python train.py --model="image super-resolution model" --dataset="small charts drawn from random numbers" --train_examples=203450 --image_size=32 --crop_scale_min=0.8 --horizontal_flip=false --translate=0.06 --rotation_deg=10 --task="super_resolution" --loss="l1" --scale=2 --arch="unet" --norm="batchnorm" --hidden_act="leaky_relu" --widths=[64, 128, 256, 256] --blocks_per_level=2 --block="bottleneck" --dropout=0.1 --attention=false --upsampling="nearest_conv" --init="kaiming_normal" --residual_init="none" --optimizer="nadamw" --learning_rate=0.0035 --beta1=0.8 --beta2=0.999 --eps=1e-10 --ema_decay=0.995 --max_steps=6000 --batch_size=256 --epochs=7.5 --lr_schedule="constant" --warmup_steps=120 --weight_decay=0.0
Rows from block 11, named by matrix and row number. Rows with one number belong to one channel. Each number is 128 + 32 x the weight over its row's rms, rounded and kept within 0 to 255. All counts start at 0. After the name is the row's rms in percent of the matrix's.
# convs1: 3x3 conv (model.decb.1.1.convs.1.weight, 64x64x3x3), inputs 0-4, a 3x3 kernel for each
# convs2: expand pointwise conv (model.decb.1.1.convs.2.weight, 128x64x1x1, transposed), outputs 0-42
convs1.0 095 [122 160 145 142 119 107 130 113  72  81 167 123 148 199 162  83  36 102 102 154 142 140 158 140 126 127 141 142 125 134 137 157 150 158 135 103 132 165 146 155 146 157  77  84 132]
convs1.1 097 [115 127 159 143  88 246 119 132 156 115  97 120 123 132 135 121 102 104 107 128 171 104 154 143 129 104 141 153  96 158 161 107 139 134 104 119  92 143 152 107 182 172 131 123 159]
convs1.2 102 [105 143 159 124 102 161 136 131 142 150 140 105  47  89  44  94  84  86 116 177 126  99 160 123  86 112  83 146 152 143  91 140 163 154 163 154 123 126 110  81  33  87  98  93  85]
convs1.3 069 [102 113 121  92  74  65 118 139 102 140 185 190 168 163 154 115 192 146  79  42  62 102 132  64 142 113 122  90 125 112 143 192 168 103 114 122  77 127  70 110  84  88 118  99 150]
convs1.4 101 [ 64 112 150 107 136 132 159 116 167  64  74  43  96 143  72 155  94  98 123 108 110 127 153 114  90 121 123 151 135 122 172 153 171 117 130 119  63 136  89 115  77 168 106  92 141]
convs1.5 090 [143 160  99 138 116  70 134 150  90 123 164 155 130 141 167 139 166  97 171 131 163 103 179  99 120  99 113 129  96 104 114 153 102  92 105 136 141 118 153 136 135 136  80  85 100]
convs1.6 102 [ 77 120 170 110 158 118 140 103 150 105  83 133  77  77 106  65  67  95 122 108 127  79  55 121  81 142  79 174 126 167 169 144 158 202  99 132 192 223 154 132  85  91 129 114  72]
convs1.7 099 [149 132  50 130  76  91 122 157  79  97 166 127 144 139  35  89 137 109 107 160 116 109 128  66 110 107 114  94 124 153 107 153 146  98 145 158  99  89 172 196 182 111 129 143 165]
convs1.8 110 [146 115  99 111 162  53 131 130  31  92 110 107 117 133 121  99 122 141  67 127  73 106 122  99 135 153 131 117  89 126 117 115  83 148 145  78 139 139 140 131 115 136 151 145 124]
convs1.9 095 [141  92 142 135  72  73 115  98 122 132 130 129 110  93 178 137  97 187 125 165 137 106 124 116 180 105 109 174 100 181 198 150 151 148 152 139 112 133 121 110  92 101 151 119 102]
convs1.10 101 [128 142 154 117 119  83  79 146 129  88 224 109 215 255 206 104 217  84 120 136 121 134 127 157 103 110 119 125 140 161  97  98 132  89 123 121  94  52  76  57 107 109  74 100  97]
convs1.11 097 [105 131 109 146  80 152 100  82  98 160 126  94 207 120 176 151 123 132 142  61 142  92 161 152 131  93 135 101 186 150 117 202 151  93 178 149 110 129 131 111 100  57 104 137 142]
convs1.12 106 [ 73 140 175 121 109  89 167 115 167 134 145 117 117 137 100 144 112 122 112 169 124 121 106 101 128 124 148 146 107 106 107 109 160 154 154  90  69 165 127 165  83 142 127 154 151]
convs1.13 104 [115  73 123 138 119 107 112 108 106 124 122 131 132 146  69 115  88  88 131 100 162 138 111  94  97 135 125 178 126 114 157 146 173 132 148 150 126 108 153 113 114 174 130  95 118]
convs1.14 088 [144 114  73 119 116 119 117  92 108 182 113 182 144 115 171 119 141 192 190 151  99 137  94 136 136 162 105 121 133 145 134 187 125 127 111 171  86 147  99 116 113  90  81 121 106]
convs1.15 117 [ 80 180 121 105 178  93 110 180 129 132 125 108 116 151 108 150  94 153 140  90 119 111 128 124  98  67 115 177 107 126 134 108 155 150 136 122 108 160 126  92  27 100  94 123 138]
convs1.16 077 [125 111  86 137 115 133 103 105 100 142 163 173 134 187 143 141 187 139 136 138 117 134 158  87 132 182 131 108 135 162 145 166 187 124 121 138 128 109  90 119 108 109 106 119  87]
convs1.17 100 [124 123  99  84 111 162  85 135 129 170 130 110 142 115 130 195 170 129 165  89 111  84 108 110 141  90 135 123 151 112 124 175 152 110  89 128  97 106  89 110 111 140  98 103  88]
convs1.18 104 [100  92 117 123 109 138 131 119 111 161  48 197  63  88  99 166  77 235 140 120 138 135  45 112 138 121 125 140 132 110 129 163 140 145 115 130 104 126  91 105 142  91 129 127 142]
convs1.19 104 [160 170 137 113  71 165 132 110 138 147 218 123 135 181 123  92 145  57 121 131 118 117 152 159  73  98  99 102 128 132 144 166 106 109 111 133 209 134 138  67 137  97  70  99 119]
convs1.20 092 [120  79 122 119  42 132 109  97 107 107  71 107 139 124 122 101 135 129 100 123 131  90 104  84  99 111 108 145 124 127 183 195 207 129 120 146  64  92  78 137 108 119  59  65 102]
convs1.21 087 [155 144 132  97  18 154 139  65 137 163 153 111 152 128 145 128 134 136 122 113 100 143 132 151 156 103 129 136 156 168 169 115 168 132 152 157 100  85  82 116 141 130  84  69 101]
convs1.22 083 [134 128 116  96 133  80 101  97 102 191 166  30 123 134 150 104 142 111 107 146 120 115 126  77  93 156 164  92 125 128 173 143 154 118 135 121 114 101  53 107  85 106 114 134  95]
convs1.23 086 [ 92 114 133  63  94 106 110 116  98 113 177 124 164 233  94 140 202  83  95  52  75  52  84 142  90 105 105 165 138 192 139 132 201 125 125 136 134 115  92  94 133 107 108  91  77]
convs1.24 103 [117 125 145 135 187 153 174 149 156 131 156 137 143 144 152 158 163 135 122 160 130 116 127 154  99  51 105 106 110  80  79 122 118 133 161  75 121 126  96 122  60  84 136 160 125]
convs1.25 099 [111 114 143 147 128 134  53 121 168 128 137 128 103 144 104  84 101 110  95 145 117  99 138 116 126 156 126  91 117 139 134 123 183 118 122 150 147  41 118  79 147 100 169 108 125]
convs1.26 094 [136 135 126  91 109 155  79 124 148 148 177 149 130  75  97 134 106 114 150 149 148 147 158 124 128  99 134 134 159 159 107 129 151 134 128 124  70 188 136 112  72  95  93 104  94]
convs1.27 115 [160 106 131 125 163 145 153 139 120 186  17 148  73  29  18 158   0  79 144  98 109 128  44 100 121 125  88 129 172 138 109 127 123 101 143  97 168 116 150 129 140  88 171 148  90]
convs1.28 100 [151 116  74  94 178 167  92 134 134 108  49 109  89  79 108  77  60  96 120 140 125 128  83 173 116  98 103 118 125 111 119 132 120 185  87 129 125 101  88 136 150 112 144 101 141]
convs1.29 086 [108 113 143 132  72  69  92 132 101 125 210 118 158 255 136  96 226  95  93 136 129 153 179 148 105 143 116 127 113 115 119 150 133 114 128 125  84  85 100 135 126 115  93 133 117]
convs1.30 099 [150 155 121 178 107  96  83  87 129  90 183 110 119 141 117 156 135 121  64 109 101  54 123  78 128  92  73 146 140  90 138 137 130 121 158 124 103  42 112 177 174 139 123  60 129]
convs1.31 094 [ 96 164  80 110 107 101 123  69 152 144 155 107 104 127 112 121 116 111 115 166  67 128  94 106 118  92  74 137 163 157 138 179 150 155 121 121  88 142  89 101  85 102 121  77  59]
convs1.32 124 [118 122 129 151 126 145 142 128 114  60 123  71 111 115 118  69 113  53 126 135 135 135 152 136 117 135 115 179 145 134 119 106 119 129  97 129 145 146 185 148  60 136 161 110 145]
convs1.33 114 [116 162 163 135 166  97  95 110 166 126 126 104 135 110  89 125  77 147 169 112 166 122  98 146 141  98 144 164 113 142 133 129 134 148 113 128 129 133 173  86  86 201  65  94 204]
convs1.34 096 [160 103 129 146  47 134 103 101  91 119 107 100 137 158 142 122 177 145  95 110 123 136 181 131 113 121 101 142 150  98 119 154 133  74 129 142 133 119 141  74 113 117 126 120 134]
convs1.35 104 [124 172 157  99 116 143 144 121 165 111  47 100  63 101  82  89  72 109 114 112 157 139  54 110  81 103  89 144 124 170  80 109 103 141 159 146 144 165 159 207 179 122 123 132 151]
convs1.36 102 [ 91  83  77  71  70   2 152 147  95  86 102 121  70  58 157  80 110  94 122 135 112 123  76  84  82 149 124 125 148  98  81  71 156 130  99  88 159 118 137 122  97 124 105 151  68]
convs1.37 113 [103 108 144 126  94 163  99 153 127 105 100 158  95 102 140  85 124 147  94  91 151  87 122 179  95 108 153 103 109  94 126  85  81 133 104 104 159 131 136  96 123 151 152  81 136]
convs1.38 097 [121 113  53 130 104  12 117 144  63 100  33  93   1  80  39  87   0  97 153 130 149 148  37  88 124 141 112 144 128 183 160 119 168 149 169 180 119 124 101  84 174 126 100 111  98]
convs1.39 104 [113 129 113  68 173 101 124 121  74 196 112 185 118  52 154 153 139  80 170 150 151 115 160  85 148 137 119 162 157 145 149 167 125 100  92 114 188 138 150 100  95 157  85  78  70]
convs1.40 104 [163  92 170 146  80 201 127 117 113 113  39 165 164 124 129 142 148  88 165 136 146 107  22 128 120  73 194 167 121 123 136  47  68 149 115 140 128  81 128 117 133 134 153 172 197]
convs1.41 108 [132 120 138 118 134 121  97 127 134  32   0 132   0  80  58  48   2 166  84  65 107  90  41 118  90 106 130 125 133 142  92 129 162 140 146 137 123 110 117 127 222 105 129 122 154]
convs1.42 108 [ 95 111  79 117  47  70 135 121  51 150 142  98  87 208 171 121 114  47  98 168 153 154 190  86  98 152 106 151 159 139 199 167 100 148 146 152 158 164 137  66 128 143 120 167  85]
convs1.43 107 [136  57 169 135 185 107 109 135  98 131  81  79 112 127  93 130 110  72 117 150 137  91  91 130 122 126 117 160 106 141 156 105 105 130 117 134 198 131 132 156 167 180 129 160 106]
convs1.44 091 [102  75 112  88 108 114  88 120 102 131 140 160 144 142 141 152  89 156 149 168 145 129 103 122 122  81  75 152 175 155 153 189 168 147 195 123  82  92  75 147 107 124 110 108  92]
convs1.45 114 [150 135 117 119 163 165 147 109 107 178 112 141 113  97 141 143  88 152 106  81 108  60 122 132 119 148 125  57 155  61 111 103 137  95 126 104 170 109 137 146 151  54 176 133  81]
convs1.46 099 [141 133 140 131 139 179 118 117 148  86  42 149   0  52  26  92  23 122 111 167 125 123  11  75 128 122  94 178 139 111 177 144 155 184 162 128 108 114 126 142 190 122 144 128 142]
convs1.47 087 [100 104 114 102 105  80 108  82  93 124 181 174 164 141 124 134 195 211 108 146  91 148 187 113 161 153 126 161 166 115 130 186 212 127 137  93  98 121 127 104  50 107 126 159 131]
convs1.48 104 [130 162  16 133 228   0 118 156  26  78 111 146  95 134 149  87  97 117 124 107 133 134 140 143 120 141 137 140  97 122 134 125  98 118 141 139 152 106 128 144 118 157 129 157 121]
convs1.49 105 [157 128 155 103  99 162 134 101 144 126 132 171 117 160 141 140  98 145  91 117 145  76 123 142 190 159 128 158  94 144 166 124 139 146  86 169 153  83 140 119 167  83 129 127 123]
convs1.50 076 [118  85 161 128  49 101 122  77 125 181 123 153 191 196 137 179 187 170 118 121 136 109 124 154 134  82 106 132 137 152 131 106 140 161  99 126 103  53  79 143 159  83 110 128  94]
convs1.51 100 [136 123 143  84  71 155  98  70 108 188 102 129 150 172 137 176 105 158 119 144 137 122  66  53 204 160  97 171 151 129 186 175 165 136 126 138 117  44 102 138 134 113 132  92 134]
convs1.52 090 [132 121 130 120 116 160  84 116 104 154  99 140 104 102 142 165 163 111 109  77 106 117  71  85 117 160 175 112  88 146 140 147 132  98 126 120 142  90 106  87  94  62  97 100  90]
convs1.53 105 [116  71 130 128 100 132  94 141 103 151  59  86 174 105 131 126  67  97 130 108  93 134 112 119 120  74  67 131 116 124 128 151 114 148 128  98 112 186 113 142 134 109 122 142 101]
convs1.54 102 [141 123 110 125  89  90  96 126 127 141 117  31 140 157 105 194 151  99  68 125  95 114 104  90 184 141 126 150 145 160 154 180 144 127 149 144 130  53 103 127 173  56 139 108 146]
convs1.55 110 [141 148 173 134 122 200 126 131 170  82  70 154  63  62  91 116 107 148 122  91 140  92  83 125 133 112 149 176 139 114 141 111 149 168 150 183 157 103 146 143 157 157 182 151 164]
convs1.56 089 [140 151  73 106 198  15 122 126  76 122  90 147 147 213 182 145 167 134  90 143 121 126 193 147 109 129 132 148 153 120 181 131 162 122 150  85  84  90  87 115  75 118 106 156 116]
convs1.57 104 [168 145 135 174  99 127  61 125 153  90 124 100 100 154 126  78 193 118 118 157 157  79  75 149 129 120 120 118 108 130 135 125 135 115  92 173 161  63 121 101 205 148 137 111 134]
convs1.58 110 [107 146 149 148 170  82 134 123 134 139 188 122 227 164 113 140 142  97 103 142 159 126 207 147 109 129 113 167  88 109  89 133 143 139 140 162 106 167  97 110 114 146 118 100 145]
convs1.59 102 [139 133 125 140 135 134 107 112 134 101 138 131  33  71  59 175 182 143 114  85 106  62  62  81 118 216 112  69 100 109 149 115 159  78 137 124 150  75 176 113 153 133 177 117 158]
convs1.60 113 [128  91 209 136  65 166 135  93 102  92 107  86 136  84 120  67 122 101 138 128 169 109  79  78 132 126 170 100 125 166 139 119  95 167 181 159 142 173 150 135 107 147 130 129 167]
convs1.61 097 [186 145 139 131 147 108 156 182 180 147 166  85 175 195 120 159 179 109 105 116 141 133  67 124 116  95 117 148 118 114 146 123 116 125 100 151 139 151 106 143 126 120 130 166 132]
convs1.62 077 [ 62 110  83 102 128 113 120  99  88 136 195 144 101 211 146 174 175  88 127 126 153 135 153 181 172 187 132 128 136 145 159 156 142 122 152 129 121 123  98 106  96 138 101  81  91]
convs1.63 110 [145 116 163 142 184 104 163 112  82 139 174 127 198 248  90  55 130 106 181 144 150 113 115 116  65 133 139 121  76 105 120  72 135 127 104 109  57 179  95 143  98  53 108 114 120]
convs2.0 086 [ 55 102 174 165  71 138 104 155 144 116 163 126 178 138 164 102 157 147 101 114 107 141  73  86 174 117 118 109 160  85 134 128 156 148 158 148 146 161 147 156 162 150 125]
convs2.1 087 [178 198 140 111 124 124 109  67  98 147 128 122 167 110 153 130 170 167  73 137  99 133 169 148 116 137 163  91 123 119 152 147 140  53 159 187 141 137 156  65 137 160 169]
convs2.2 102 [152 184 133  95 173 175 133 162 177 147 123 123 148 123 195 140 150 147 111  88 171 141 156 154 113 110 157 202  90  91 135  97 136 120 144  61 132 138  70  76 126 115 163]
convs2.3 101 [155 157  73 133 149 132 127 106 111  87 130 170 121 135 142 125  73 117  99 111 181 128 125 126  84  85 131 183 117 146 212 124 133  78 102 142  99  80 141 119 149  94  78]
convs2.4 089 [159 135  94 181 126 130 168 161 148 151 103  71 123 105 127 106 187 122 115 171 142 141 150 181 214 162 194 140 121 136 118 146 144 121  71  96  44 106 169 144 167 110 125]
convs2.5 102 [167 172 114 122 118 161 131  89  88 140 146 122 180 158 153 166 139 125 107  98 172  90 174 154  80 128 159 128 195 182 145 137  95 144 138  96 165 141 123  78 112 130 153]
convs2.6 114 [186 118  85 175 142 123 168 140 174 114 112  74 124  90 131 147 124  89  97 183 187 151  41 132 146  53 118 156 138 127 133 168 145  49 126 165 121  99  86 115 104 140 138]
convs2.7 090 [117 146 150 119 109 119 167  77  97  78 112 140 136 118 151 125 125 132 132  98 155 182 126 123  75 213 110 156 186 190 126 154  78 129 128 128 137 133 117 126 112 119 146]
convs2.8 100 [189 173 113 109 148 122 119 146 130 149 187 144 150 185 116 178 111 173 129 129 103 145 173 170 132  94 105  74 101  87  83 110 127 116 136 117 105 138 139 154 175 137 154]
convs2.9 093 [120 101 125 181 170 144  69 157 138 116 145 105 100 146 164 144 124  76 130 113 113 149 115 103 121 139 102 149  65 170 181  73 130 144 124 178 106 137 124 164  89 160 144]
convs2.10 100 [132 142 114  94 128  80  97  87 123  81 140  81 136  75 176 104  93 174 161  95 113 144 148 177 106 112 159 186 155 167 163 135 117 109 106 118 146 111 122 125 117 164  81]
convs2.11 098 [171 146 140 115 150 183  85 147 142  71 148 152 179 136 139 137 124 148 219  69 127 155  64 119 137  93 125 131 150 156  96 138 129  92 102 142  99 163 189  60 164  93  84]
convs2.12 105 [103 107 169 104 128 143 145 190 190  99  86 133  69 170 139 139  66 120  92 104 160 140 111 168 158 134 194 135  74 121 135 172 144 169 103 168  45 140 163  90 152  81 161]
convs2.13 099 [117 128 121 191  95 163  66 133 108  75 169 130 141  83  65 139 121  86  66  97 115 132 145 136 105 201 136  97 100 130 151  90 160 129 152 114 129 163 109 169 139  96 116]
convs2.14 108 [161 131 123 125 125 134  93 149 117 155 138 117 152  98 149 138  65 117 136 120 155 157 168 139 152 133  62 148 209 123 187 123 159 153 109 138 153  96 179  47 167 175  98]
convs2.15 105 [159 136 164 139 177 136 121 102 158 139 134 103  97 123 131 113 142 132 120 133 148 162 153 180 229 146 182 156 107 112 160 127 195 117 117  98 140 118 127 170 135 114  98]
convs2.16 088 [ 92 155 169 149 163 167 128 143 113 140 197 113 159 123 176 130 109  79 124  57 164 160 134 142 102  72 121 208 112 129 131 149 163  83 122 147 142  99 130  90 204 159 142]
convs2.17 101 [162 179  90 109 150 104 109 112 149  74 146 106 141  65 138 129  82  88 114 127 175 133 156 133 104 113 128 105 155 153 123 155 178 127 127 125 158 120 130  54 143  83 138]
convs2.18 094 [156  89 112 117 100  87 128 181  93 125 107  50 133  67 119 134 134 107 174  79 142  76 191 127 157 147 144 141 118 161 105 153 185 126  81 149  89 121 126 109 187 105 106]
convs2.19 111 [134 163 126 167 152 148  84 100 109 120 195 178  91  97 144 136  77  99 137 125 117 107 147 129 143 166  84 124 143  96 115 123 153 123  88 160 115  63 116  94 150 165 104]
convs2.20 096 [162 140 179 163 162 158 126 127 136 100 107 108 125 116 109 107 116  64  81 133 121 163 159 172 163  86 104 182 169 150 117 144 146 118 175  36 133 133 150 102 149 131 161]
convs2.21 095 [106 157 188 147 146 100 114  89 127 131  79 153 141 152 153  99  89  92  99  99 117 195 160 116  97  97 177 140 129 140 149 121 128 136 109  97 117 129 141  87 131 149 126]
convs2.22 103 [153 140 161  94 154 165 168 107 169 111 138 130 122  77 174  98 158  79 114  92 202 130 110 156 160  87 180 165  81 126 190 173 110 105  64  84 110 127 136 134 142 148 115]
convs2.23 103 [ 88 141  82 180 134  96 158 108 118 137 158 194 118 122 114 126 111  75  96 111 185 108 141 136 117 140 124 154  90 208 107 104  66 108 124  59  82  96 147 125  79 127  55]
convs2.24 095 [126 132  97  96 154 136 160 179 166 109 144 135 111 141 166  87  97 148  87 184 144 125 172 119 137 137 107 153 116 117 151  74 116 137 106 125 116  59 157 102 159  77 250]
convs2.25 094 [109 124 119 161  35 145  71  90  94 106  97 196 114 100 124 142 133 111 131  62  85  98 166  79  55 137  62 138 103  81 142 147 102 115 159 119 105 188  97 156 128 152 111]
convs2.26 095 [134 162 143  93  60 135 159 133 158 157 139  84 101  70 132 135 187 201 149 143 127 110 171 194 143 170 117 121 143 116 155 136 146 128 156 139 111 143 125  98 187  92  87]
convs2.27 109 [164 123 120 149  76 123 186 147 104 104 136 166  74 140  93 121  78  96  82 117  90  74 129 124  84  98 113 163 128  91 116 124 115 174 112 115 184 134 179 125 170 164 112]
convs2.28 101 [185 105  92 169 171 105 166  99 180 144 135 132  87 134 163 116 165 119 100 146 145 138 105 181 159 113 154 120 132 101 144 152 101  94 146 120  74 134 206  74 122 162 136]
convs2.29 097 [172 180 144 123 180 134 151 129 116  62 125 172 188 136 165  91  78 131 108 101 136 163 140 136 167 147 158 179 165 120 153 122 124 122 108 149 109  70 156  52  76 134  94]
convs2.30 101 [117 160 119 113 160  97 162 122 105 113 177 182 137 135 152 131  76 145  69 112 174 142 173 178  83 137 108 134 139  95 104  98  74 104  52 144 153 150 173 114 194 100 150]
convs2.31 100 [182  97 154 193 165 180  73 159 107 154 105  99 129 115 112 121 158 149 147 111 154 136  97 116 115 125  98 106  78  90 117  76 133 158 130 157 148  94 129 130 108 159 130]
convs2.32 126 [196 114 114 166 150 136 106  87 127  79  96 163 148  86 109 119 178 141 178 161 104 166 118 144 165 115 143 183 101 111 133 124 149 134 124 136  93 143 139 111 121 143 134]
convs2.33 110 [185  94  72 185 181 132  93  62 128 130  97 130 185 114 141  95 137 138 132 148 173 120 112 156 164 133 164  87  89 172 142 104 122 150  86 125 101 130 120 194 131 138 126]
convs2.34 097 [161 169  70 122 114 125 114  64 135  65 121 105 125  98 152 155  89 138  80 106 135 165 168 137  96 115 146 115 120 162 176 132  99 132  94 108 199 149 166 138 165 144  98]
convs2.35 094 [118  51 112  87  98 129 162 132 127 119 100 157 137  96 126 133  65 142 119 131 172 143 176 117 111 136 184 123 140  60 137  80 109 178 120 194  75  97 168 162 176  71 121]
convs2.36 104 [205 100  72 157 122 165 126 133  92 124 178 196 182 119 178 114 159 164 132  87 173 135 107 153 131 109 176 121 139 181 118  79 164 131 104 103  71  94 120 163 125 182 145]
convs2.37 093 [136 109  66 122 139 130 155  65 113 157 153 161 136  82 151  96  72 201 187 148 131 197  95  64 109  88  98 116 158 154 119 184 114 100 115 153 126 117 123  49 165 105 127]
convs2.38 098 [141  83 104 159 105 181 127  91 146 107 144 131 124 160 131 137 135  99 104  80 163 155  96  66 143 140 121  88 111 255 188 104  94 142  84 125  70 143 117  82 100 132 112]
convs2.39 103 [156 104 108 130  69 158  80 156 120 195 133  89 118  89  88 166 129 145 189 120 100  79 188 113 148 176  64  92 146 151 112 151 158 119 167 120 142 185 126 129 123 165 162]
convs2.40 098 [145 147 135 141  91 129  87 117  58 114 153 127 163  65  97 135 176 179  96 135 171 133 155 125  96 135 125  88 166 100 139  88 122 117 185 130 159 158 151 135 152 137 105]
convs2.41 098 [132  47  95 177 157 156 131  58 139 129 105 142 166 117 133 132 104  79 127  68 147 127 187  76 119 132 164  80 102 153 156 113 164 184  84 120 186  97 186 116 141 136  90]
convs2.42 091 [135 168 227 130 125 145 139 107 129 117 136 181 199 140 157  94 151 230 101 112 177 153 102 113 153  97 148 119 130 145 148 131 100 102 130 142 146 103  91 102 150  99 124]
convs2.43 102 [143 108 160 122 184  94 136 132 118 124 160 118 159 129 129 118 136 124 183  86 142  72 130 113 160 144 114 163 171 169 121 161 150 193 133 107 146  90 115 133 123 137 159]
convs2.44 087 [ 45 103 119  73 132 162 180 175 122 123 182 143 117  84 146 104 134  93 130 147 132 132 125 141 172 146 136 119 156  90 184  74 112 126  58 138 131 173 180 102 123 107  86]
convs2.45 107 [204 163 159 122  71  72  99 142  91 131 109 158 104  92 158 109 126  88 106 131  99 115 149 115  89 109  72 140 149  85 141 125 109 112 141 131 191 172 143  64 160 125  91]
convs2.46 099 [ 89  77 149 112  88  95 140 155 112 189  99 113  96 141 136 126 135  95 104 130  80  68 140  86 144 147 165 123  75 154 113 129 107 115 179 129 147 164 115 174 144 135 125]
convs2.47 093 [118 104 219 156 203 132 139 112 168 128 136 116 131 157 151 131  80 109 180 195 172 143  77 140 112  54 207 142 163 129 130 135 167 174 113  92  97  98 111  64 155 162 149]
convs2.48 083 [164 142 143 150 150 107 124 128 205 108 141  98 128  82 134 127 149  78  91 149 146 145 141 155 144 121 133 101  53 130 171 113 140 130 101 135 101 119 172 173 136  86 106]
convs2.49 119 [200 134 107 103 119  78 104 147 102 189 154 110 142  95 136 126  87 126 197 154 131 105 143 107 128  90  69 132 171 118 121 153  80 121 118 123 127 150 119  70  99 144 156]
convs2.50 091 [ 77 156 114 152 137 185 177 122  70 134 149 122 128 116 127 142 122 145 140  81 103 137 179 171 130 106 135 135 136 167 130  65 149 120 182  87  69 144 152 105 121 153 102]
convs2.51 101 [183 120  97 100 141 116 145 129 120 169 107 151 168 117 125 115 122 170 107 164 106 134 178 115 105 134  87 129  97  98 141  44 114  78  51 135 151 150 106 122  94  87 104]
convs2.52 102 [145 173 155 144 135 140  70 148 121 111 155 134 159 113  97 114  89  89  89 159 124 157 140 107 135 143  50 145 152  61 158  94 122  86 121 137 176 110 124  86 152 142 137]
convs2.53 106 [136 165 114 189 125 171 137 163 148  76 165  97 120 127 155 129 125 156  81 129  92 140 144  79 157 138  94 104 109 119 154  90 163 119 140 139 134  62 160 139 130  90 190]
convs2.54 109 [107 191 166 145 148  93 103 107  80  77 127 147 142  94 113 167  92 155  94 133 119 151 162  90  64 137 110  94  96 155 120 158 174 119  86 181 127 136 150 137 126 109 176]
convs2.55 102 [110 116  87 120 105 135 109 166 129 194 116 130 112 142 102 128 101 131 144 113  86 127 205  91 103 114 102 101 171 125 116 134  85 123  72 123 161 197 138 114 103 129 172]
convs2.56 103 [ 94 151 170 180  86 163 161 113 155 158  97 105  85  18 194 150 151 136 180 163 174 153  97 132 158  69 158 110 140  91 159 103 151 109  85  93 123 105 135 151 124 144 115]
convs2.57 107 [178 178 109 169 103 161  84 127 126 143 146 181 157 174  85 127  81 122 170 162 133 155 160  87 106 127  54  95 201 131 138 103  75 133  89 122 114 137 123 157  97 134 183]
convs2.58 102 [103 109  43 163 103 100 112  98 111 119  91  79 119  94 105 111 159 151 138 132 171 139 174 104 137 131 180  85 155 142  42 134 149 133 114 116 142 130  97 162 117 128 143]
convs2.59 099 [108  89  86 117  91 106  74  79 139 105 143  99  27 120  79 129 120 144 111 138  92  97 123  97 157 146  98 101 147  91 115 200  95  88 117 190 154 140  99 107 153 147  84]
convs2.60 111 [123 140 154 111 158 192 114 139 151  82 100 141 125 150 125 122 174 125 121 136  97 197  99 160 121 139  95 173  88  98  97 115 115  87 121 152 160 119 186 142 134  78 104]
convs2.61 093 [ 44 161  76 127  96 183 157 102 152 124 144  70 166 126 167 122 119 131 153 151 184  94 188 120 154 152 183 138 156 121 149 157 148 141  85 131 111 115 164 103 183 154 114]
convs2.62 088 [ 98 150 163 116 112 166  87 119 100 113 137 176 132 106 156 132  29 137 131 154 142 123 109 100 137 149 148 158 131 113 153  97 113 109 111 168 142  99 120 149 144 150 129]
convs2.63 103 [142 119 155 164 127  85  95 146 136 148 154  94 127  49 149 166 136 155 188  88 176 183 103 189 144 138 130  94 194 169 196  57 146 113 156 106 114 170  82 122 128 124 167]